config.toml
arch = "coatnet"
image_size = 32
crop_scale_min = 1
targets = ["system"]
num_classes = 1000
norm = "layernorm"
qk_norm = false
layer_scale_init = 0.1
widths = [48, 96, 192]
loss = "cross_entropy"
max_grad_norm = 0.5
batch_size = 512
epochs = 47.6
final_lr_fraction = 0.01
warmup_steps = 2740
Rows from block 3 of a small image classifier, named by matrix and row number. Rows with one number belong to one channel. Each number is 128 + 24 x the weight over its row's rms, rounded and kept within 0 to 255. All counts start at 0. Numbers have three digits each.
After each channel's rows are labels from the 100 images, of 14848, where the channel reaches its highest value: "colour at peak" is the nearest of a few named colours to the mean colour under the peak. Only what is clearly more common there than usual is listed. The data: fractals drawn by 1,000 iterated function systems, in grey. In brackets: how many of the 100.
# convs0: expand pointwise conv (model.blocks.3.convs.0.weight, 384x96x1x1), inputs 0-95
# convs1: depthwise 3x3 conv (model.blocks.3.convs.1.weight, 384x1x3x3, trained with AdamW), a 3x3 kernel
# convs2: project pointwise conv (model.blocks.3.convs.2.weight, 96x384x1x1, transposed), outputs 0-95

convs0.243:120114132110184103101126156136096091158146106132171132109122187175128139140130164129061161126122115133119126104175127145089160123120105127140145094130102131135156118101095110111147145156121107101099131112151126156100085105101144169120098126108120140165113160124140123107147120093129116109
convs1.243:123153129119114119156082164
convs2.243:179118082129139106122121107128175157141126127126119134121110130120112094096140143161146128081103127135130128135118098122117099103117180138156098094121052149105159105130113104109120095166149113145169124133128124130094104117135114118085126138105137130114079089137149156120086120133143182124
colour at peak: black (81)

convs0.316:142126101140112094098160128120126128140139157166146101093114128127098131085111096147090156151134183164139135105156147126169153131118138153100195147136111176137094155153120114085155127092144104109177163104106111118159159126122131128132101075124126123147131153127120120116147142119126107140
convs1.316:082129153116099139152156125
convs2.316:085179139129142145183165140123120128163149121170122138092134109111136139121133087128144104165150134126090114092136154094133131109087139142087137158072125169128111155141131117133100100081130150113113138134155105174101114133125133157154147143158129147138158132103111108172110145111161119107
colour at peak: grey (56)

convs0.58:153152139143082125132084110090152150120103137135113119100148165133128130143094114110084097077115181127143124142098141099102122143111081135130107140126089139141114110098137097122126129082108162113100139125120127154125147154066139150094157097134117164090134137155129126071132124121107129112
convs1.58:126136141154189133141131145
convs2.58:137125115147131136091106159110112123129106140120145132162138150110106157115142136146123120152134167163113096166152144114136183158146137153151121107118138135153125127157176091140109158189124164112145146137176086147155133120111093109106096160141098119115128107115082062142124090135123121125
colour at peak: black (79)

convs0.352:125141094120148114109099120170144125177165087112151138130130156127137134128119176102124136137131161125122128136138144114125127173101109125130128112082117082108141138140126122134172106116136123177106141130112154123188137093140113082144072163102129103120094114127155144108128135169193140139
convs1.352:149163112148139096110115093
convs2.352:144143154122093150171118131137122076124135084126083087103143132122089103115124150132151114141129163108117138141120100116142088108148137156143137089145132141105130156101149129104086174125146114067155138132113159104153174138091096128127159092116110124134136168083103159123111103114133111129
colour at peak: white (70)

convs0.204:153138173156170075153150094121104159187094126129087118144168130147106154148127116137077148126157160122135111143113117103124111100108136132152137145112157132139124180116109149150125118115146085093129122139138134140143116125135119103137192095098138142067117116156126139140135115100132152113
convs1.204:132166139157103160146157134
convs2.204:112135088118124125112093150123153144071134161139153169134131144107141138100137116099163154081130087137089118119120125168160158153170133141135128112159140106149114110106171113108105141140144119094154120160179151167148139096104145132180116133135124091165145127119114082137100142146125130115
colour at peak: grey (52)

convs0.54:098080138140139127126117098108060134182123142142110129129133159108099156132114119151110094127127081093133142089146105141101067141098147158123122154150171152133131125131094105116146141150112151123121068151129147154098138117167146142136122140106142109108119131150119111136128143146099139066
convs1.54:125128095111176140109131098
convs2.54:165168148114140145162105117114157116135161105103169118162112147138144122121161115140156132128124110167155083150108135117110160127134115092144140077132141150149139113066159130168166109182148093110089128120156095144106121110120130131124145155137121143136150141148180173148151123132157137127
colour at peak: grey (72)

convs0.380:123148132158132154136117118131138126150168121110107189097167102115120085135116136152121110106165105109108125167149109091156154148120126150133183129163128118146091141137168148176135149159120110117132109114172105112122121116085154141120126125126124108174127154099189085119158106118115133111
convs1.380:138143155176140141133151159
convs2.380:130152165098081130156179155100152126139143110134127077154114158118124098156133162141138139106045158106152157117118098136105134130145135142139139137122149157120183185124126157099118169104121130122129157126083136113142141092129141124135132136124151152129133128100092144109092136134105125096
colour at peak: black (82)

convs0.325:119145144082116126120089115113126145096121134130134103098115154168135155097109120160124151122131143154094112120117110162073140124143108132184155114136113116083101129131101116145112125143092131163127113153185128153107075173170119163142130134149092150106132095153132110108126130104169113158
convs1.325:116069115141119152143137144
convs2.325:177176136108087116134133091115131147137140149142123155130168122122120131147151089124128091136114111157114101114133133120067153143100122110104183133083123131156158150100130082117108146132152124114139110126123178168107113123119146110113129136094150126086133142092100055160118121125132135127
colour at peak: grey (66)

convs0.18:128114068114137128113156139155155097146137135130168151139137124145106117119126134151133181136105152121154149159141148142097101127086118103093121082122137105168130131113169113127138115131138139139149113149170121085127146118147086148156092150185143128105189130148129109127118143152188126152
convs1.18:138088110155138091133156137
convs2.18:078166097165110140142114142101153120070101137122129097078111149134108139134169135149131089156135127151107105153094121124150123109153100097127151114129103114169139117114145106127161127150105125119114116109124175140082113128104088205138149124113136168143145138100119131142141094146116118142
colour at peak: grey (64)

convs0.315:139117131106112072123147138148102115102120123109127124131129130122138165169131127130152099137181135131103142118167139107115153141162150130115119078156122124093124170169164095098093169142125124164111155173114122099076124151138123140137115125171150120115159132132140152161129169180154152134
convs1.315:119109133150140136166167096
convs2.315:118075106126126142159146165102132117136127112119120106140127111111123137130123143109116193102171129160103071139102123162132140119129116094121143116147090142137136149105084156161079198144128092158160080152093121100118107119129136153130140104112138156141127140099133123148098153111153120141
colour at peak: grey (55)

convs0.151:145113138132127123131151128094135092140104065140117137156120115172094122115134148114131157152101120153120088149152139117136143111132075111144123122152165151125117107127134177151109167124107102130099092143132082160134099142184132076181129112158141098098135097174132133126101109121118128128
convs1.151:116100121112074107121107117
convs2.151:114134069113130099127133095142139119123141127097108140102148095147121101125158127117133138097131134109115135135135130153155169110132134161094159158157118144127072144086120142128160133155155098174196114117168109154166167105116101103117135107112104105134145157142101127096138074107132123124
colour at peak: grey (52)

convs0.23:083132134154139149151137139102134108156146166132133100137169115111109121103168140109135098102101123135108096133139149105145150131182135153094136142147059084123126129107112157089105142150096072120131111125114134129141153125156144104127125154121147183163110154128138119123144108177169154136
convs1.23:119106100116141088098096131
convs2.23:076072106108138150162110107144123120128134164140113146138124099147112135138119136130097159171065144087162135141133135157097153101071133153134164157140120125121075132153149121149126162094124143155158109117090145140145128098111135115098093122148121117121161097095114148118126094124120109109
colour at peak: grey (65)

convs0.149:071107103126152123132135163132154082106115154139146164116106132114127125118149097082107151102110054129135132096144164142122129132126138119117142110124141097149128120138114133156134139117101117186144099102072165122118151120136114123144118162141111158153097153113119186103139168139122149165
convs1.149:115156147183130126112116149
convs2.149:150087148162085130169116120133107109122131126112089115127110105115096142147102117144086070136174138110162131115137097145127170097118083108140120114150111137078147118141083095082108109144117100111131085099129095145125117155141116096101115105118148085135143141107127137166121141097140132117
colour at peak: white (48)

convs0.286:127135122087102082123155127120133127082124123081130111139151153097158135147137117125161121131171115118096198172132125163131135107166110128117177075161113134136119131121153112132108129113127150181129174183136115111140136144131147132162130180109160142121128141095116126148122153117130149119
convs1.286:127168135163124160122163128
convs2.286:158129156125130141129137132148103105120097119146127128109092107115149145108132169162159129104098154119133138121121111114174154093126149150080120157130096109095134086085122082127079104155136127151160122158122106122084139083080090126129171139131089101122103153132110121128115156170105119139
colour at peak: grey (65)

convs0.287:112136161169086108108105131129108097124108133164174127109102123158105135130121141128096126131116145134143130130124122141120143133128124130167113105120158138071138095142136141092166131159127117136089162120117070068153117110080113146177091090141159102159145133141113097119107139137127178126
convs1.287:121104134102077136148132154
convs2.287:138095159150145157139179105136096127191104128136093117114136072122147134130092157122145126098117148134135107116122126108074099173142126143172116119119135150089104094128115162076120110134123135169119145111115163120154117097114108094114145080139152117088119139143110141139126144151121161141
colour at peak: grey (63)

convs0.363:100159133184132083122121086146167152167131154139108143118099097157101120144118125133151074075145137130170145159126125140161150108109124122117147113109081114125144127132173172182134136110140090134110101117167174141112132123108117101161133116150114136116116161115092118122121136135110145138
convs1.363:145168092129145104116148154
convs2.363:171120101095134109143085121143169097112154108142142123148135124085167131121120140131117173145116114122121084111123131147097161140097152118156129169143171141111126141148112097157109149156119165133143157111140121087099156089117156132117139099150139127156169096154150158156141095122132071107
colour at peak: white (52)

convs0.210:145118135108097134098164133116099136156142147136158115145157161129164139132097149155115136120127159127143105133138134130154130158103151192094097136111142156147151100172142097066158126104142118091175174131102139157133138142153106128136102081140161139119112127123146193133108148121117133144
convs1.210:133134108138183132094142110
convs2.210:077120112133097119115135103161128119118145131132125119118141084105112099094078090142097155118143151111152108104184102145129147125128100134125098148120085139095060151126135105103100131133114089134106112133171124130130162106140116135120120108136103090125143160141102100121147101081180140110
colour at peak: white (61)

convs0.343:107141102127162108149111154103124135131157125153130134095134121102137123124135133161160093101158137116159132189121102103143115127154154151106114097144108095160126128144139120161135104119103140110079156125125186106170073114107124132132137126126090146147097135103183131108078142176150144131
convs1.343:133139091104131080111149129
convs2.343:102139125128162137133128112157181114129163149142114141117112137143144163154153132119100148156146152135141145105140086157146113134039118146121178148162129116146137137121145160127115096132121139167163098134157137073105135132130096154138109149134095120100141121119137131160161123156173132174
colour at peak: grey (53)

convs0.211:122106133134149148109106120150173139162141085125139119154114130138125100140136156110144135129136175156137149092158148127109126165112138123111116094101122118105122147097125143115142121087151154190123134115090120143169106157120085147118104146108121119095080154115178193113126163120147151089
convs1.211:109130139142134175135175122
convs2.211:138183144096143097136151164128166091133112141146126136140135131146102155112113082149131143125073128106119135134091093168146132101195121127146127125165116100137107171123135138105127184128135101113136118126125133107114115057130149154137142132164131166137132141129140120107162165145093110122
colour at peak: white (53)

convs0.366:155114114165142120145077134166117122158148115132120118092123119116109139146143152087107128141120115140112129122154101127157164148125165171124142139064060167133091139104139105097165137138163144081163110122109120075148138130120129152110133143134120150170133135103120118143130159137161142093
convs1.366:139094154155139157151151151
convs2.366:114155125121154183133119133165140071088119106169142122148123113120111104130088104151157140124114160134198122158110136148099133116108119123094104116085154118100089110131122149161127116123091151159095132144126142121148104141111109129140166142130123106088113102148182127135117086090141128119
colour at peak: black (87)

convs0.79:134135075112140129105089142124167139177143143133148137149148138084122103189082144123155107141158154105121107073167087163123132124136122116128109170115126104116145126143107111134141118101144138124142139142113122097168103122153099090111107121143087119108113139107181173147121157136126150116
convs1.79:114118141124141151120178166
convs2.79:175147129107130122192130131132127062123121138145119114139111163123125139111117141139126115136109121122106131134087123183136134138097120091094118126145131141121096153114088135125116139169129082154125116133121115087140110088086134121139115150119157123129117164084079173066095125129135130165
colour at peak: white (89)

convs0.350:084105106126108166140121108119174149150105132191144129126104176168165153146143116131124111078135119131153108114093138140143140141127129134171130154146178132103145110106138117111197136104110174134126119107113134147151112152135096163147135130157091124172149146100121142145132128142112095136
convs1.350:115091102114105115107089117
convs2.350:137145126104113096144172130174135129199173118103129091162128173131111089106137124122100147127119098115148125126142122126141123062153110136120117090123152160098150157149151113120135113160140128144136127131156095135157147095139151139090163124135114160112134170109119169096094154107124114120
colour at peak: black (80)

convs0.3:119134145127152113136133112108082108133145117155135134122130138126102131145101123115124080136142124107155161160136156123190132119163110141152193114222073150155140133140158134115135135136118120115125130121203152115106131118110126137133109156099125118096114164103123145141111128108139128094
convs1.3:138150078134152153102141134
convs2.3:123145113110114110134129135152179121135095116158146089148130127123177177139096147138138127131106149146108137090130090141113151131127195121108123118124178097106145099115157111117145125142128118155151174130086090116136125129100114156102126113168159119165139086121155113095128082113087109132
colour at peak: white (54)

convs0.34:136191112134186141118089106168105140155171159113109119128108163155126163099097088071122144140116160140123122172115096140118128146093110104127126124104087177117116135096132098129123118116133111097149143172125131144134107103142125093149150143141123162107153128136155124101117124104107114101
convs1.34:105105118090095151100121140
convs2.34:118134127121141080083133072176125163122177143145125166118144124141113116133140131097124111146157115110128158172099136115095084123118123110153109108105157168113118157138159075116136176131116128153125086158113177115124126115092170133125109164150139128157133145117113128112143136106119171134
colour at peak: white (63)

convs0.194:137124136131158121113171202169146153132129081143136132127155160148109122130078128178121129134134147136116119109152134128116133147124116107115129113123137109105119114132126097102167110102148129127140127072124117140155146145113134110052142146113100116142118049114100134167161141125115089118
convs1.194:104105154110098126156119164
convs2.194:146134095141123143147131135087159157151106114115099157088095109145133139117111098096101144156144158115030141108108130120108133120096146126109124143110141121098120119140112131117108109119111171109124150086160103169164125134151115116130120120120101126078132092079124120167156140148122159121
colour at peak: grey (78)

convs0.249:182120118088131102155137168151128171132079116169142138098154115134116113155140095180091103123150135141111132128115145109114120079137127133161105119124137140108131099109077127122154092128138125185139127148110107090106115120129126121132128140113164114169115198117127148115117131107101145092
convs1.249:079102148095143121143131138
convs2.249:122116159110154141118112114123101122109155166153092116113172127177125167152140130161125161164125123155134146117182124139087157136120126130121106140132142160149118162127107166165156178078110144107121105116089148121095149164125083118096131090133153131136107125095117142141121126120137097173
colour at peak: grey (53)

convs0.153:158122127103144129108152140139124116095174121167136141133096102137111135128123164113131158116090127165115168149091098135107107107106132117104126113120182168123146137108202110143177131174160137109099146134123123135115097110144151134130089152097114114091149169139103103136114133151120166152
convs1.153:100127150101105133139155085
convs2.153:143120138112145174134114132135111129135082104130053094138121109128148112148118138131114118153105144170134159140151074125168134140097161134116149135091069143141150145086145122108126124143179134143124117091121115086157082126129119133138106131117145101113125152182149148138132106147136103170
colour at peak: grey (58)